A small audio captioner, trained from scratch: encoder norm batchnorm, decoder layers 8.
Rows from block 6 of the audio encoder, named by matrix and row number. Each number is 50 + 12 x the weight over its row's rms, rounded and kept within 0 to 99. All counts start at 0. After the name is the row's rms in percent of the matrix's.
# weight_ih_l0: GRU input weights (gates r, z, n stacked) (encoder.rnn.1.rnn.weight_ih_l0, 288x192), inputs 96-191
weight_ih_l0.144 110:90 58 52 51 42 34 37 42 52 43 38 37 50 51 45 47 51 61 42 36 50 31 63 47 67 52 33 33 36 61 63 64 64 20 41 70 56 66 32 43 62 57 43 55 42 53 44 61 52 50 44 38 31 48 65 68 42 49 50 44 47 53 50 52 50 39 42 69 37 45 70 26 47 31 48 42 42 48 68 65 38 68 74 42 55 42 47 73 41 37 64 57 60 42 28 37
weight_ih_l0.145 093:77 49 46 68 55 39 32 36 49 61 68 56 46 31 48 49 63 50 30 52 50 57 51 50 63 31 50 38 43 67 36 31 57 38 36 41 48 45 38 29 56 55 36 60 49 69 32 76 39 38 46 51 41 40 60 47 34 38 63 42 74 40 36 56 42 54 37 47 38 51 53 51 41 39 62 39 54 48 63 63 70 63 72 54 47 43 38 64 67 58 69 59 31 62 44 25
weight_ih_l0.146 118:51 62 35 46 43 65 62 74 64 25 29 46 35 61 62 53 37 63 60 28 51 56 50 42 21 59 57 78 65 19 55 53 44 47 47 39 13 82 48 47 32 51 30 56 35 40 52 72 61 38 22 50 55 55 62 46 35 46 40 55 49 49 63 57 32 46 55 71 40 73 49 56 56 47 50 19 43 41 32 51 57 43 48 42 63 51 56 53 50 62 38 53 69 54 45 75
weight_ih_l0.147 125:77 43 60 41 64 48 39 65 45 38 50 34 43 58 55 47 40 67 62 54 46 52 57 58 55 53 46 40 66 57 41 47 29 41 50 43 48 42 48 54 49 49 36 52 55 55 43 53 63 40 32 35 51 18 62 51 36 59 53 61 63 37 40 59 61 43 67 38 44 53 69 48 61 50 61 40 41 52 56 57 71 62 65 30 48 51 42 43 68 17 72 57 25 49 40 45
weight_ih_l0.148 092:57 40 44 61 60 55 44 57 54 41 53 41 51 56 47 50 42 49 43 37 34 40 68 73 51 52 31 44 59 66 60 43 23 56 59 53 59 53 49 51 46 66 53 64 51 59 49 50 42 42 44 25 46 44 54 51 59 36 51 62 24 52 57 47 73 37 41 36 33 37 64 43 53 49 37 61 45 44 61 53 66 62 64 52 48 35 58 70 52 16 32 55 47 39 49 51
weight_ih_l0.149 109:63 54 63 58 43 53 40 30 25 71 49 33 63 51 44 36 68 74 55 34 46 45 48 52 69 39 54 49 31 40 67 29 49 42 55 67 85 30 36 57 52 45 58 34 33 41 44 54 33 36 60 43 27 73 51 58 26 69 37 58 58 74 64 41 63 23 60 58 49 28 66 52 47 55 52 63 54 36 69 62 45 63 68 66 36 33 46 46 25 52 62 49 45 41 51 29
weight_ih_l0.150 105:75 52 43 29 60 43 47 44 52 28 50 32 34 48 65 59 35 45 43 67 58 44 43 49 55 54 43 50 41 38 46 51 50 45 43 46 37 62 70 45 56 34 51 68 49 47 49 38 27 47 38 56 53 43 56 50 39 43 43 64 41 50 38 45 46 47 53 69 59 57 51 43 33 46 43 28 49 30 54 60 59 53 58 32 40 67 52 38 60 28 67 65 38 48 47 63
weight_ih_l0.151 117:50 65 59 63 51 41 39 30 51 66 36 40 54 44 25 36 52 44 46 44 62 39 79 26 56 51 45 35 45 55 46 56 63 50 68 68 58 67 60 47 62 48 43 36 44 49 42 58 26 48 56 32 41 44 48 58 43 57 61 37 73 61 40 35 61 40 60 62 36 36 64 48 60 38 54 70 47 55 74 50 44 52 63 35 60 42 36 81 26 60 45 64 51 36 46 45
weight_ih_l0.152 133:33 58 53 63 45 61 39 67 49 46 58 44 50 63 58 47 53 27 35 18 36 62 35 44 51 62 68 58 49 50 62 42 61 41 37 56 48 60 44 60 44 50 45 54 45 35 42 59 37 57 53 33 40 53 39 36 59 52 41 42 40 58 56 40 61 49 51 53 52 49 54 82 67 44 56 47 55 66 62 37 27 59 44 44 56 39 55 71 54 68 25 83 85 50 48 57
weight_ih_l0.153 108:20 49 41 71 59 51 67 71 37 56 62 40 69 51 58 35 48 46 41 57 51 62 44 54 55 42 53 74 30 36 53 54 38 60 49 42 63 57 68 58 35 33 58 31 35 46 55 47 58 49 67 64 72 56 31 18 59 52 33 50 45 60 75 54 44 59 46 61 59 53 32 41 62 55 51 50 51 43 47 35 43 29 24 65 45 65 38 36 53 71 38 41 49 55 55 46
weight_ih_l0.154 112:59 50 58 37 59 32 53 48 57 54 30 66 41 60 50 45 29 64 65 61 44 16 65 47 47 48 54 57 41 34 55 21 42 54 58 54 58 45 50 29 38 58 49 57 45 40 55 64 31 44 60 45 75 57 55 51 23 49 77 65 39 38 45 51 46 31 71 47 29 56 60 42 46 27 38 63 37 45 68 61 57 37 75 56 51 43 47 47 33 35 53 33 51 43 53 56
weight_ih_l0.155 096:28 41 45 61 60 42 60 45 46 63 29 66 26 69 51 50 33 45 40 55 48 48 46 62 35 64 62 67 51 51 45 54 74 66 22 45 40 55 65 47 51 56 56 43 33 45 47 49 49 76 39 36 50 50 32 34 38 39 47 57 59 63 51 55 36 56 66 58 55 65 33 56 54 67 69 72 37 68 72 36 45 40 52 77 57 60 62 42 37 65 25 30 65 50 60 61
weight_ih_l0.156 104:40 52 36 49 56 56 74 70 45 50 52 50 55 44 61 35 58 41 62 63 48 56 31 35 74 43 53 59 53 56 73 41 51 54 53 71 52 56 66 53 42 39 66 54 50 36 52 35 36 38 65 33 35 66 34 36 42 37 33 48 44 46 45 37 37 54 34 65 53 81 53 60 59 62 44 54 46 57 55 63 67 46 50 63 45 71 57 42 77 45 40 50 38 67 30 46
weight_ih_l0.157 115:39 73 50 49 40 58 56 63 49 63 44 65 45 59 42 37 40 68 60 47 52 47 43 51 46 40 42 61 33 60 53 50 61 62 36 50 55 49 54 48 29 61 69 59 34 35 51 47 38 66 40 44 50 66 53 35 47 78 27 32 59 63 68 27 42 63 60 45 63 61 21 56 41 57 49 59 61 56 67 19 33 48 29 40 65 60 71 49 43 46 46 38 60 58 59 61
weight_ih_l0.158 101:64 46 65 52 32 32 42 31 35 69 47 43 26 32 34 62 42 47 53 39 31 27 45 74 68 48 51 63 45 44 33 45 66 63 30 49 62 45 44 38 63 31 52 50 31 40 52 39 34 72 56 64 42 57 49 42 46 55 56 45 42 61 40 44 57 44 33 41 64 64 35 58 62 62 41 47 46 47 55 34 66 40 58 28 55 71 31 57 29 42 56 42 56 62 63 31
weight_ih_l0.159 104:70 49 70 70 70 30 24 61 55 58 40 27 68 42 32 50 53 47 49 42 31 35 51 56 42 58 58 26 55 71 63 53 34 49 40 56 59 63 34 35 57 45 46 55 42 57 44 50 26 38 55 51 56 52 34 53 62 56 76 36 34 45 33 36 72 47 40 36 50 53 45 66 30 57 48 69 72 37 62 66 82 65 51 52 64 33 59 76 26 43 68 45 51 58 32 52
weight_ih_l0.160 092:43 52 60 45 49 72 56 34 53 53 31 75 54 46 41 59 39 44 45 27 19 50 57 56 55 60 75 69 40 44 41 50 64 56 51 48 36 68 58 56 37 60 37 60 60 34 50 55 74 39 33 38 44 29 44 69 50 54 37 63 69 72 68 31 41 58 51 30 45 48 39 48 71 55 38 45 28 48 54 58 53 40 39 55 47 58 31 47 80 64 32 44 49 55 49 52
weight_ih_l0.161 106:53 50 49 62 63 53 45 63 48 52 23 50 52 45 58 54 46 44 42 19 49 19 43 46 54 61 85 32 75 27 52 43 61 39 56 44 62 46 28 65 44 50 40 52 42 50 55 51 51 69 54 34 61 23 67 47 53 39 38 49 42 64 46 55 40 43 60 48 61 56 36 54 56 49 46 40 64 44 60 67 40 52 48 34 54 32 47 60 30 31 41 53 62 31 36 66
weight_ih_l0.162 105:73 59 49 53 58 50 36 42 51 67 41 37 82 40 30 41 49 49 48 25 61 39 61 40 49 60 57 30 54 52 34 67 46 61 49 64 59 48 46 33 65 24 61 47 64 64 39 65 55 50 41 39 33 42 43 47 60 29 61 36 63 67 26 69 46 38 50 44 45 52 76 41 45 46 39 53 52 45 59 73 64 76 79 30 32 38 41 68 47 40 51 59 47 28 50 47
weight_ih_l0.163 111:79 50 54 59 69 65 56 52 37 69 55 53 65 75 43 47 39 72 30 52 33 19 58 62 49 26 48 29 59 54 64 49 52 36 35 82 41 59 40 49 59 44 32 76 71 37 44 64 47 43 61 38 44 49 37 60 52 34 56 47 66 76 38 51 49 31 53 38 55 48 35 59 41 42 60 41 58 42 49 64 63 65 59 20 47 50 61 57 58 35 41 39 58 52 37 37
weight_ih_l0.164 116:49 59 58 72 56 48 48 52 28 55 55 48 76 50 48 46 52 59 53 42 23 66 45 53 35 52 57 63 54 35 55 41 54 39 54 62 44 59 55 66 45 72 57 49 42 33 53 60 55 55 39 41 42 28 47 46 50 57 42 61 56 68 55 48 47 37 59 37 44 55 53 81 51 46 51 56 57 66 44 31 41 57 58 57 37 48 58 65 61 43 33 72 62 60 53 34
weight_ih_l0.165 108:43 45 77 32 55 57 57 52 51 52 44 41 36 50 61 42 30 70 64 65 58 43 65 62 58 57 60 49 62 49 25 51 37 64 45 37 39 71 63 45 44 47 56 59 37 54 40 46 66 51 39 48 82 45 50 45 25 63 35 43 51 56 46 45 56 57 49 60 37 45 31 52 50 46 74 59 57 39 72 59 46 48 29 47 40 50 60 61 36 52 59 58 57 50 57 50
weight_ih_l0.166 112:38 55 52 62 41 56 50 48 44 54 57 37 52 49 37 47 44 49 54 21 27 37 46 53 55 50 62 30 81 20 55 40 59 33 47 71 53 44 37 62 64 61 47 67 59 40 42 57 50 71 55 46 52 62 64 55 66 48 51 51 59 40 38 37 73 29 49 47 68 38 55 63 40 51 67 69 40 72 62 51 40 66 74 35 36 54 63 74 54 70 50 62 71 32 65 48
weight_ih_l0.167 124:53 64 51 63 36 71 45 46 42 55 55 42 47 44 60 62 53 55 40 33 41 55 52 44 55 49 51 56 19 47 47 76 74 54 58 52 53 35 58 56 49 58 55 51 34 44 63 39 59 56 57 47 41 40 50 58 32 42 46 46 57 67 44 46 52 58 52 66 51 45 65 57 47 43 61 42 43 71 46 37 35 61 28 66 56 62 68 38 27 58 46 59 85 58 41 50
weight_ih_l0.168 108:22 59 63 65 48 42 55 57 64 54 48 76 29 39 57 42 44 64 37 45 56 50 55 37 29 69 59 82 44 48 60 54 72 53 32 51 52 41 52 67 55 55 46 50 33 49 62 66 42 51 40 34 56 39 43 56 41 45 51 35 72 50 73 56 42 53 39 55 61 38 51 55 54 57 56 62 25 46 81 44 43 56 50 64 51 47 30 43 53 55 49 62 70 58 64 37
weight_ih_l0.169 081:51 50 45 48 52 47 62 56 38 46 56 66 65 82 60 33 62 44 54 38 67 46 42 49 47 55 62 70 67 40 56 43 49 59 57 44 53 33 35 55 43 57 62 66 57 63 42 58 30 57 63 53 63 67 46 42 56 51 75 61 33 39 41 66 75 74 47 73 81 42 37 46 53 53 61 69 44 38 45 45 55 59 68 70 57 34 46 76 40 69 48 58 37 23 65 48
weight_ih_l0.170 104:66 43 36 45 39 48 56 46 47 43 41 68 38 46 30 73 57 53 72 38 41 35 45 73 45 60 37 52 63 45 59 47 39 55 49 33 51 57 43 52 60 76 57 59 76 64 67 46 43 28 53 30 51 42 49 50 62 34 43 66 38 33 48 50 69 42 19 43 30 42 37 31 52 46 53 56 59 47 69 43 54 76 75 56 54 57 50 49 35 52 56 56 34 52 53 56
weight_ih_l0.171 097:63 61 67 59 55 55 47 56 32 53 36 24 56 63 29 28 66 52 47 30 49 28 69 52 54 41 55 47 29 68 51 69 50 46 46 54 37 45 55 51 66 60 26 53 47 56 45 61 36 47 47 40 52 34 64 66 43 54 57 32 65 46 24 50 80 33 49 42 58 47 51 40 60 39 60 46 61 32 74 45 51 47 53 29 31 42 59 67 36 34 44 74 30 52 30 20
weight_ih_l0.172 116:58 51 62 56 32 69 56 42 42 69 55 63 50 27 37 63 47 39 50 27 30 62 46 54 43 58 66 56 50 54 59 33 42 62 43 74 51 34 50 62 46 42 47 39 55 41 32 66 46 72 50 36 41 59 34 58 55 59 41 45 41 69 48 42 71 35 45 39 41 44 43 75 54 51 42 71 46 74 74 62 35 50 75 67 42 30 31 50 58 44 42 60 60 60 41 42
weight_ih_l0.173 107:40 59 38 62 43 54 66 46 44 46 60 73 80 42 49 41 70 47 35 35 41 51 40 68 75 27 71 40 47 63 55 52 57 63 36 53 60 63 48 63 38 40 43 48 51 54 54 47 62 62 58 49 47 45 55 45 60 70 61 41 49 46 47 41 76 49 30 46 57 49 64 49 69 69 45 72 57 49 33 41 55 50 52 63 24 56 43 29 58 47 45 74 44 70 47 20
weight_ih_l0.174 097:54 46 44 54 34 60 63 51 50 57 47 40 41 56 48 51 53 70 44 36 34 25 49 43 48 27 33 28 29 52 67 60 49 55 52 62 66 36 50 68 46 34 56 38 59 51 47 40 39 49 41 47 31 45 66 49 58 69 35 40 57 76 59 53 55 43 40 51 62 30 48 34 55 39 42 40 52 57 51 41 34 60 49 31 54 63 56 66 27 38 40 63 74 64 56 42
weight_ih_l0.175 108:51 68 58 36 70 40 27 52 58 54 44 54 64 47 40 49 43 69 58 49 44 35 63 49 69 43 54 34 67 42 40 39 32 67 41 51 56 34 67 49 48 43 45 60 53 41 43 63 25 33 43 42 64 59 62 62 33 69 63 53 48 42 48 56 43 45 52 47 58 38 43 53 41 42 50 55 50 42 38 71 77 49 80 35 53 42 42 63 18 33 68 39 46 35 58 52
weight_ih_l0.176 114:36 37 46 61 63 55 51 49 33 54 58 57 53 40 52 47 43 50 41 70 19 58 30 64 36 60 51 61 47 69 59 50 46 59 51 55 40 38 54 57 37 66 68 60 53 52 33 49 69 56 48 57 53 41 25 38 50 66 42 33 44 67 69 34 43 43 63 56 74 64 52 74 56 54 60 50 45 48 54 36 37 55 35 56 50 64 48 33 64 34 41 45 52 57 38 57
weight_ih_l0.177 113:60 68 43 46 62 65 64 71 52 50 40 66 75 36 56 61 37 45 69 52 31 54 63 60 41 56 41 67 63 44 40 51 38 25 56 48 40 53 60 48 57 53 57 49 35 51 43 68 56 42 47 66 58 47 58 54 34 27 37 49 53 62 61 49 32 35 56 53 42 58 47 72 63 44 34 58 38 47 36 50 59 54 62 45 42 40 49 39 37 41 42 55 70 56 43 53
weight_ih_l0.178 105:47 68 54 37 43 43 46 47 57 50 31 68 30 56 55 49 44 41 65 41 62 55 49 41 39 75 70 61 36 69 70 51 63 57 16 57 73 61 68 57 48 48 39 60 35 31 52 62 41 55 55 43 58 24 39 59 38 35 39 46 36 45 71 63 43 52 83 54 68 46 37 41 68 57 54 30 40 54 57 43 41 60 31 58 34 50 44 33 55 54 37 45 61 46 37 50
weight_ih_l0.179 095:34 36 53 54 62 51 63 47 40 41 60 55 51 38 57 37 51 65 56 46 49 63 44 56 58 49 69 42 62 44 39 38 40 40 38 38 69 60 53 50 38 39 56 73 43 62 38 31 61 62 54 72 51 74 43 46 39 54 17 34 67 71 45 52 37 47 41 74 65 64 40 64 39 59 34 62 38 63 49 54 35 33 37 57 52 56 41 54 61 31 51 74 68 67 56 39
weight_ih_l0.180 090:40 55 48 55 62 41 30 55 41 67 52 54 47 46 60 62 40 36 56 62 33 44 75 73 72 61 37 45 43 59 55 60 51 32 47 54 39 64 55 66 58 47 55 70 57 50 55 59 43 41 56 44 57 23 35 53 51 63 55 61 56 36 44 41 62 28 50 37 55 48 44 29 55 46 75 67 26 40 45 38 55 58 52 71 54 49 59 55 41 62 65 43 31 46 73 54
weight_ih_l0.181 098:53 46 42 40 54 66 40 49 48 56 46 49 44 52 59 72 30 36 58 43 57 58 62 57 46 50 37 49 68 60 31 55 47 55 61 53 16 58 40 42 56 50 40 55 58 36 67 56 52 41 33 54 67 35 52 42 61 41 59 69 41 71 56 21 63 46 26 46 49 77 37 62 53 40 47 34 56 38 39 51 39 45 50 40 60 53 64 46 40 52 51 26 42 60 58 79
weight_ih_l0.182 103:75 63 67 65 32 65 37 49 31 77 48 42 63 40 47 56 49 58 39 23 44 47 50 70 52 26 43 53 27 69 34 38 69 53 47 60 49 71 36 64 40 43 49 41 44 61 46 52 56 63 74 23 41 15 41 48 32 42 60 52 50 67 56 38 74 35 41 27 44 55 53 41 59 41 53 62 42 46 80 46 53 59 52 45 35 67 56 47 37 47 39 44 53 46 37 39
weight_ih_l0.183 092:45 58 50 27 51 55 52 66 51 47 31 50 28 66 47 51 29 58 48 58 37 51 54 58 32 58 53 65 44 40 55 48 57 61 53 27 30 61 49 36 39 61 59 64 68 50 61 50 62 34 43 76 57 36 57 64 23 44 41 59 56 54 72 50 38 46 43 60 69 53 29 50 54 51 65 37 49 37 50 35 28 32 49 62 33 74 35 35 54 39 42 39 25 65 76 56
weight_ih_l0.184 127:25 68 59 54 48 42 61 72 65 11 36 65 39 62 61 40 40 54 40 50 59 64 41 59 16 52 63 76 63 26 44 48 70 37 57 38 20 81 39 63 45 50 26 45 43 34 60 65 59 59 29 59 40 50 62 48 45 52 27 68 49 32 71 60 46 61 55 69 56 65 51 48 40 61 43 44 56 43 32 52 43 37 30 58 68 54 52 53 55 61 40 56 50 45 53 69
weight_ih_l0.185 088:47 54 52 44 43 38 44 47 40 53 55 56 31 53 50 34 63 41 47 56 31 60 40 67 41 49 72 73 40 57 43 44 49 28 38 42 35 44 65 75 57 62 50 54 54 54 55 54 42 68 48 44 42 23 52 39 51 50 25 51 41 44 42 63 50 43 41 26 65 42 53 37 67 53 52 71 45 78 29 49 32 38 68 76 56 36 28 36 37 35 54 60 48 65 50 54
weight_ih_l0.186 098:49 47 45 41 38 60 51 28 58 52 45 59 75 49 22 54 38 67 50 37 57 49 67 33 73 56 49 21 41 63 53 36 65 36 38 59 65 39 56 46 45 42 60 22 55 52 65 59 81 54 42 38 49 54 38 64 44 29 41 40 60 45 39 34 44 66 45 64 42 40 33 42 50 38 59 66 48 57 59 43 35 51 39 29 46 49 52 39 60 50 53 46 48 61 40 39
weight_ih_l0.187 092:36 41 39 51 44 63 50 47 41 44 56 66 46 70 57 65 43 52 38 49 54 60 61 55 28 50 36 64 57 55 62 62 42 48 61 51 20 64 69 75 65 69 20 51 30 31 50 43 50 47 30 47 49 40 48 47 42 20 42 32 31 56 62 64 41 51 61 51 58 71 46 46 53 57 49 44 36 35 45 50 40 63 72 65 52 57 42 45 60 33 45 58 43 61 52 53
weight_ih_l0.188 104:48 58 56 68 73 25 36 37 44 48 51 54 49 49 57 51 45 47 66 43 19 32 56 51 53 46 66 49 64 56 37 57 37 39 55 38 54 58 59 59 47 51 52 70 43 36 38 57 25 54 56 62 60 46 59 58 45 42 70 54 58 36 40 37 61 20 51 65 39 61 48 56 33 47 60 41 47 45 54 33 55 44 74 23 55 38 56 54 35 46 51 43 38 26 54 55
weight_ih_l0.189 094:72 43 43 74 47 56 23 56 39 51 56 42 57 31 47 50 44 59 38 65 42 22 47 45 39 63 55 40 50 38 47 78 66 24 55 53 42 60 50 42 67 72 37 32 55 57 55 40 50 42 67 67 35 42 62 35 56 42 57 69 41 72 47 64 68 50 50 53 63 38 64 45 45 59 44 66 31 41 46 54 65 55 69 43 70 54 55 55 47 28 53 60 39 33 25 40
weight_ih_l0.190 098:48 43 56 55 52 36 27 52 66 53 33 39 38 73 64 65 51 63 44 32 42 45 62 43 57 71 64 44 51 67 37 48 46 60 57 48 57 51 38 32 54 42 49 36 43 34 65 66 69 65 54 44 58 42 60 44 54 36 71 47 42 48 42 69 68 37 55 55 36 46 68 51 48 43 52 39 43 44 46 68 78 50 48 64 48 43 43 52 42 50 53 69 41 54 37 42
weight_ih_l0.191 104:50 48 40 34 44 64 33 49 44 43 35 58 47 35 35 76 39 75 77 33 49 41 71 66 70 42 45 42 73 55 32 37 50 41 37 48 74 35 37 59 44 77 45 64 54 68 53 69 22 30 53 51 59 45 55 63 24 54 65 40 29 51 42 68 64 48 45 39 44 55 36 62 53 54 38 40 44 45 59 44 70 54 62 49 51 22 42 53 36 48 58 40 46 50 58 65
weight_ih_l0.192 092:44 69 38 48 66 56 70 48 32 47 60 71 40 57 47 57 42 40 43 70 63 47 59 63 35 65 61 51 47 32 78 35 35 63 64 35 61 43 57 58 38 33 42 36 24 47 45 60 37 55 35 31 42 61 52 59 42 41 42 58 54 63 78 66 33 61 63 34 43 70 39 38 49 53 49 31 51 57 68 29 55 55 69 57 55 48 42 29 34 51 43 59 46 46 39 60
weight_ih_l0.193 081:35 83 36 61 32 61 36 50 62 61 60 61 30 62 66 51 43 38 53 55 49 56 65 63 25 45 69 57 61 42 66 63 34 59 48 47 38 53 33 59 39 44 36 55 63 36 66 48 65 61 50 26 57 46 38 45 66 38 61 51 47 40 69 40 42 53 33 57 47 61 54 44 35 60 49 40 48 61 65 45 50 65 65 42 69 61 44 62 42 53 51 66 59 62 47 47
weight_ih_l0.194 087:55 49 44 41 56 37 65 68 56 42 34 56 31 38 35 42 42 61 55 72 45 59 36 40 43 62 48 65 57 32 58 67 54 52 77 45 37 62 64 61 61 47 60 67 37 45 48 33 36 39 46 45 54 52 51 41 50 47 35 54 55 49 54 40 39 62 46 60 44 36 36 32 62 64 38 49 58 36 36 38 38 37 49 56 60 64 72 47 46 37 62 42 30 60 52 65
weight_ih_l0.195 086:65 38 40 49 68 75 32 50 34 55 44 42 53 62 77 64 57 34 56 69 58 33 37 49 29 50 38 40 47 52 58 62 53 63 46 43 60 45 44 52 30 61 26 52 32 40 52 52 42 50 38 49 45 56 34 54 49 42 51 35 44 55 78 48 54 48 51 41 50 51 60 39 41 74 31 38 45 41 38 48 40 31 53 71 52 42 61 58 53 46 49 61 29 49 43 44
weight_ih_l0.196 088:44 77 36 39 45 50 52 68 68 53 32 48 51 73 55 41 47 47 40 44 55 72 63 68 42 46 34 37 72 51 41 42 37 43 43 45 32 73 46 38 39 58 44 65 61 33 33 67 39 33 54 55 52 52 39 55 32 76 62 66 38 27 39 41 37 53 45 56 61 59 44 51 43 44 67 48 32 42 56 26 66 47 55 36 38 38 50 63 49 63 44 56 50 44 47 66
weight_ih_l0.197 092:38 40 54 51 37 65 26 55 58 37 48 60 39 51 56 49 61 38 32 30 37 37 42 46 55 56 52 25 80 69 38 53 72 34 63 85 67 43 36 42 41 50 46 64 67 51 45 55 46 44 61 59 35 44 62 47 81 58 52 41 33 59 37 45 58 41 36 48 50 63 49 58 51 52 54 62 36 50 33 64 46 59 66 48 56 53 52 62 61 49 34 60 48 52 33 58
weight_ih_l0.198 091:41 69 42 46 40 41 72 53 41 65 46 55 43 53 46 40 53 53 48 62 44 70 66 52 57 31 28 43 57 59 31 61 52 39 49 32 59 61 51 47 39 40 48 25 44 53 61 56 48 64 40 51 51 68 47 54 50 75 49 45 35 30 47 29 49 59 41 45 54 56 27 38 39 51 44 48 45 57 36 32 50 42 30 34 73 63 46 54 29 63 51 39 52 48 46 59
weight_ih_l0.199 086:65 57 64 47 52 27 41 40 44 27 49 60 56 45 56 66 48 62 71 33 54 48 64 60 47 34 54 49 62 27 31 45 35 24 47 38 60 56 59 47 54 43 51 56 38 59 41 53 63 51 56 43 37 44 81 70 46 45 37 73 58 48 39 58 65 63 65 67 46 46 45 49 53 56 43 58 40 36 43 68 57 68 55 30 58 56 41 35 38 34 66 47 61 38 37 66
weight_ih_l0.200 097:51 50 42 40 64 58 61 45 38 64 38 33 56 57 44 44 56 57 57 70 36 76 53 63 48 52 49 36 54 71 56 56 57 37 42 37 64 31 57 52 45 53 80 49 36 48 48 34 53 38 71 71 47 31 54 57 58 65 38 53 47 61 46 45 64 51 58 63 51 53 68 46 45 48 63 67 46 64 33 42 42 57 54 36 43 30 61 37 50 59 57 59 55 65 36 55
weight_ih_l0.201 100:61 34 48 55 56 65 41 62 57 48 29 43 41 47 28 50 53 86 53 51 66 36 59 49 60 64 43 48 44 53 46 42 41 35 61 25 59 50 43 39 46 50 67 31 51 69 36 44 69 47 65 61 57 34 47 65 37 40 73 61 32 55 49 45 38 46 54 45 30 51 54 20 41 58 40 51 40 34 67 57 63 65 59 70 38 33 43 39 51 47 39 45 24 57 64 45
weight_ih_l0.202 100:55 53 41 42 52 67 50 51 38 62 70 55 52 41 68 67 31 45 58 28 27 38 34 69 46 70 48 50 59 34 54 65 76 52 62 57 47 29 34 52 68 55 35 51 36 56 56 46 73 51 35 45 44 33 41 49 64 36 38 32 53 82 55 27 59 52 50 48 60 65 67 69 41 46 51 38 36 50 48 55 50 61 37 65 58 69 31 27 63 58 36 45 43 66 39 60
weight_ih_l0.203 097:42 46 60 42 43 45 39 48 36 22 62 53 45 38 61 61 32 50 49 57 48 31 55 59 44 62 45 60 49 48 44 56 63 09 75 45 46 35 36 50 67 59 34 53 47 41 45 60 39 41 51 57 50 39 89 46 38 38 62 86 30 42 69 42 43 24 64 57 55 45 76 34 34 28 58 50 46 43 59 64 58 44 72 60 66 39 51 48 54 41 54 46 39 46 37 39
weight_ih_l0.204 095:54 48 63 36 65 39 57 56 47 49 55 61 52 44 59 58 36 62 45 63 53 34 42 35 47 57 35 42 42 51 39 30 51 52 63 47 61 48 64 62 50 27 56 53 41 35 75 59 55 51 57 48 59 45 61 51 57 58 62 43 55 57 54 72 72 34 63 44 52 43 48 52 50 53 37 50 68 49 59 42 65 54 45 52 86 59 66 38 19 31 46 56 68 48 54 56
weight_ih_l0.205 090:42 44 54 60 49 46 34 56 61 44 38 71 33 44 38 44 38 36 34 66 63 51 51 43 40 49 55 65 48 44 49 37 37 60 54 27 55 66 65 43 45 53 64 52 75 50 52 42 41 60 41 63 45 45 41 59 35 47 70 51 59 24 16 64 58 64 69 71 34 41 44 33 58 38 80 38 53 54 35 37 65 51 48 70 45 47 46 56 60 41 42 22 35 33 54 60
weight_ih_l0.206 085:50 46 52 43 57 65 77 69 62 65 43 47 47 45 59 28 49 28 49 48 63 71 51 49 53 35 40 75 52 35 46 54 44 74 49 36 37 45 61 67 31 40 65 26 55 43 52 44 51 42 39 62 49 56 46 50 56 57 36 59 62 60 48 46 43 57 43 46 68 44 46 65 57 63 57 46 53 55 57 25 42 64 16 49 53 79 43 43 43 71 60 47 62 70 63 39
weight_ih_l0.207 085:58 58 56 32 37 40 59 62 57 42 64 44 44 66 58 57 39 54 55 69 41 59 59 54 67 47 35 60 68 57 58 38 59 44 65 45 54 53 49 39 37 58 52 57 45 27 30 54 49 47 50 45 37 43 79 59 45 61 34 43 51 45 65 52 47 32 31 60 60 60 53 42 43 42 33 55 45 41 61 58 47 42 69 47 52 65 50 62 69 59 55 59 61 63 76 45
weight_ih_l0.208 086:31 72 62 50 62 49 61 64 51 60 53 76 55 38 33 63 64 43 67 71 61 55 68 60 58 45 38 58 53 71 37 34 33 67 25 51 59 64 40 62 39 33 54 27 60 53 49 71 45 39 53 51 60 45 65 51 33 70 69 41 40 51 71 50 49 42 45 31 44 50 30 41 47 38 31 43 44 52 50 43 59 46 70 61 59 31 31 50 41 44 37 38 35 67 50 49
weight_ih_l0.209 092:65 43 53 47 54 48 55 61 62 46 42 60 55 42 57 37 33 47 68 68 66 36 49 55 69 56 47 66 39 37 37 52 53 45 58 27 44 39 61 28 53 42 50 26 42 40 67 63 62 37 47 63 53 61 62 71 45 26 64 62 74 46 46 69 35 49 55 65 43 51 48 29 41 59 51 30 58 57 39 49 55 35 53 63 45 50 34 50 36 49 65 37 32 58 72 57
weight_ih_l0.210 089:48 54 55 32 38 40 60 26 44 62 34 44 30 51 48 59 39 52 38 59 65 43 52 49 19 81 52 41 55 42 54 49 58 46 46 46 57 35 49 58 65 73 49 64 53 40 77 63 57 65 43 55 57 50 41 55 50 39 52 34 51 34 47 64 56 57 53 54 60 43 54 24 37 48 57 30 59 71 41 51 67 30 55 59 46 67 43 42 69 58 53 37 33 31 55 53
weight_ih_l0.211 093:38 61 43 27 43 47 64 27 49 43 33 38 46 48 62 66 14 50 59 59 64 41 38 50 36 57 26 59 51 40 60 52 63 56 51 59 35 54 62 66 61 55 51 48 64 52 52 37 47 52 50 64 38 36 54 60 36 57 39 62 40 56 71 49 49 51 49 43 49 42 38 29 44 61 70 31 41 49 34 61 43 33 55 40 45 53 38 36 71 41 38 39 26 49 49 56
weight_ih_l0.212 088:56 57 61 44 69 52 72 52 47 42 56 65 41 63 34 52 41 53 53 66 51 67 64 52 39 51 48 59 27 44 50 44 65 39 57 26 55 46 53 58 38 55 72 70 57 45 49 36 48 64 62 60 55 46 49 49 61 64 55 65 37 32 64 41 53 62 68 54 59 55 43 25 49 33 73 60 48 63 59 42 42 13 41 37 41 68 31 33 61 38 48 23 36 70 49 40
weight_ih_l0.213 090:69 59 71 64 32 64 41 43 31 40 46 41 52 52 51 46 65 52 68 62 36 67 35 47 47 69 35 47 51 47 39 73 41 56 52 69 52 44 53 43 50 68 40 55 50 43 58 40 63 50 59 29 44 25 65 50 57 53 42 39 33 62 69 42 53 63 56 42 67 41 70 38 55 47 58 68 34 34 56 69 40 62 28 55 41 52 60 51 59 49 55 63 62 40 40 59
weight_ih_l0.214 093:64 44 52 43 42 45 35 55 54 51 51 31 32 44 42 48 71 69 67 56 47 33 61 54 45 47 57 44 49 42 49 40 25 63 37 52 45 58 38 38 74 53 31 68 38 64 52 37 32 63 45 36 59 56 62 58 34 62 41 47 60 51 55 58 36 59 42 40 60 49 65 33 54 49 40 30 34 32 54 63 44 66 63 63 44 46 45 54 28 26 69 51 23 29 32 71
weight_ih_l0.215 087:39 77 52 40 24 59 46 53 60 56 68 48 58 61 58 41 52 67 38 37 45 49 50 49 63 31 52 54 69 51 53 28 37 45 47 69 51 67 36 57 64 55 36 42 38 34 35 50 43 66 59 51 32 53 57 67 62 33 42 57 60 52 82 51 72 56 41 20 44 47 43 53 55 63 59 52 42 36 50 39 60 46 38 46 45 44 68 71 47 40 56 61 56 57 42 58